config.toml
noise_aug = 0.002
norm = "layernorm"
inner_norm = false
moe_every = 2
num_labels = 71
muon_scale = "match_rms_adamw"
momentum = 0.95
steps = 6600
epochs = 43.3
Rows from block 8 of a small multi-label audio tagger, named by matrix and row number. Rows with one number belong to one neuron. Each number is 500 + 50 x the weight over its row's rms, rounded and kept within 0 to 999. All counts start at 0. Numbers have three digits each. After the name is the row's rms in percent of the matrix's.
After each neuron's rows are labels from the 100 clips, of 14848, where the neuron reaches its highest value: "top examples" is what is common among them; "lies over" is the class under the peak. Only what is clearly more common there than usual is listed. The data: babble in 24 made-up languages, each with its own sounds, syllables and stress or tones, from a formant synthesiser. In brackets: how many of the 100.
# fc1: MLP up (model.blocks.8.mlp.fc1.weight, 384x96), inputs 0-95
# fc2: MLP down (model.blocks.8.mlp.fc2.weight, 96x384, transposed), outputs 0-95

fc1.378 101:424509524540421433508533553471459551542484546534512443538413504548523568430545537434479512444605529498428566534521428496499475532510496451430604467600512594581594466524565430474466430473554477536469463552517464514550532462528633480571494502507403503482483491529531541550494422508495544439
fc2.378 108:522526500561455492503462498470412579512511563477493547584441466483462462472559426440615447443469579538525450474569491545468506470482512495552447443325507505501489547513536521462454470539423563557451580533483482497544433436533573480504441568475509482489517565491447550602506536546509629481
top examples: clipping (37)
lies over: silence (100)

fc1.335 103:520515395634524428489502595444458465500567450472532372479552546427429479505565468562469486523494485495543488525468546515469477570476494533409467542524534512579536460469540535566448550540481446516468467571513491475563526502535591469443575477476502482444455490546469426540562377485435600507
fc2.335 108:438509493522575478510468450430499545464441525513471528531430414472464417497531496493521555426426571571461473428491504520539457520475605534523508539442446523454451570549651525335474499570452561470393529496513520497498487465460489431449537438503477537432502462451467547533469555566494495437
top examples: clipping (42)
lies over: silence (99)

fc1.254 103:616584569524522530483492570546461440437547561535580485416459489459423433465496507455568451492549443503477553504493424523466459473465545503435443487511415562460560460561562419423437370532497473477519558529469495464501430533467515547495477505442564479550514521526495410430479499597526555567
fc2.254 112:428437494478531519479498431482573402526504487491571477481501448518435500537618511513433411484495498453486426481489441453453496531500520505594559563459462497574439518537455440446446466509521448523489453467581546597531582521386441491459517495514520473362472475427535566517423433541573453469
top examples: /aʊ/ (56)
lies over: silence (89)

fc1.39 111:410538460410500504483525500571462592523423587522508412462438553583462581456494597605446534472504527511540522484601372611438425536512563515531447497492467506460466517457519532457502456491521425506435478508578486550448555534512480498516509433517520461492569464485558549491507494470447562421
fc2.39 131:555575488504536432537497518517569466585548540460519516533495500508502495479447459519534642477454514535514576549422502449613448535474551465538499521530479479407483599583543535488506517499512520586507621530536406540440494550390511511468431426518487380437535501523476529492562513523545584529
top examples: white noise (32)
lies over: silence (89)

fc1.84 095:483489454531526390484495565424559475458485570451416478473494504446479496476504462513474512508452484578547575481535524520479389512546594423485507501459519599486483490493676476431481517502498409551504413587490421436555444548461572487552553520413488502499439571569479502515514458492436508478
fc2.84 100:483518493556523524579433520520535436462490562443437487582443537503531523490561544448491389480560516524507510494435570531550478565471598499428417588345455575539488508506505528417524514548539522540468592600520526476479506469491620543533501545407562535514509504500503521527486580542504573524
top examples: pink noise (36); rumble (31)
lies over: silence (94)

fc1.315 080:456490511571590399510544477499532512455567522574490549451482440475468485443550484530587372501520513479574575533454479551492445531550579486482497469491517559504498507441564426409497500498457540464516498529378574508602506494551480444487525516553467509437487467524430507458460548484487644388
fc2.315 084:440545495505495373615397487462542576446533502443443461575527458434458471558481374435565513516442582445533464468525419511531509491501535469469495478521506467520480534510502393460468500582486496525517438504547476453424479414490595459408557474527471465406443481460471506536492423524495507436
top examples: clipping (34)
lies over: silence (95)

fc1.76 083:445549545518458468492503411548471575577495579549534419556425506487496607480605402537512535553539503447457562571577451533505444523376461550424436543498526534541504492498506537456434464491415556487504494471516415471584546554502468472410527512467558554561504480505514490526548446507538580443
fc2.76 083:545530461500566479541505470590594479512413531505537521508553394466484435471574523519526468442514525529522574480530493452547499503527395558475555518486413547413567534387529487495509531500387540465572598525563495495578510425504468436518494529583460445468584405509412523512537522435506472519
top examples: /z/ (56)
lies over: silence (87)

fc1.189 107:459603559434502533544519497483488610555531516562463531454486462524513526485450546490517522460434509473535419503551388511450496531471527597474556516417501462438435553500531564470557491554535397519517551541529532576484488446523475557400476439508516526566615484532516512527328456479464531467
fc2.189 106:497514463514527545576554515590527512552513526539471487539425534485477571466431535427482594533449407429463444458461477528461435473479489488523447487529499431419547531527516587489569492431515510523508478506504583494441546542520466502574391572468490464484514476425439415497502443559645624457
top examples: white noise (83)
lies over: silence (83)

fc1.58 103:557553569481532502538427567552569439500577495484519447482402543568558436487457525507455489470561429445524529374544457604426473496556532506527509501550508545496472504518551461566458424410385483488458484432519526506502487518554463443474468489488525399578477599420458501483572488516509590527
fc2.58 103:396550453431451561527499479456530519544530480522566545541570535460542484524396566567500492515528588505533502519494526563499554489465584546523513539606529328395518557424516558488532452560608500502492551525448499454503493517517483496458440535548456435455510558483569529571486514536480522402
top examples: /y/ (35)
lies over: silence (78)

fc1.290 094:514550594445526483462449454590503535538507517510461483453411547443360551580513530450463478434426438487561542484491395480442531517545468425515409468537540483464493509540484509437584456468518547492478503540561437514512477478532482506535544469482510547514563584516515498471396392489481604390
fc2.290 103:559501419483460536496525566537537366540551570530566504528427491552501506496516461495433466558545542521440445392438547564546485478523510459538583541507537463517567504532583593456469467495428547553531507484581453506524551462506623429472433563520542554463467441534461566499540463534522616477
top examples: white noise (75)
lies over: silence (95)

fc1.20 101:514513559501507516495473479456476453456541578508578497488426436598610601517529529505536490453462503527560472599527560466463510482511528426495408479497543550543475488614536487498524501468446466505503389539438512462572517496515633456549585531470512433498588456503581525503573541478423598504
fc2.20 108:429440547507512485498506481458548553612564514472515487611539429524541479562552568436550510412459567553481549535539465581623541402523528538487414514412505441433556506483517452435449491491471513619494563575490507454513487504533519469481577505488516512449522550529441585476561505547517567446
top examples: mains hum (52)
lies over: silence (92)

fc1.80 091:514503513544589453555460435496446445449423553585520454479580523530482546501462491455474449552536506479495475501491431620450529468471531512518501543527490540612521456543536468491576548534527609468498473455443562478488494437521434385415545411463526630446506475429530528419524470490530591512
fc2.80 094:537560525489479390594501530435535492426458520575470556533513437531350545461532475461540494468554489531442523460539458457558454460536543613454530468527483442460543483454512436465518526458484457528539495479533528513480521518599418431492487416520417483483469532554436600587605479583531471488
top examples: mains hum (63); /y/ (37)
lies over: silence (79)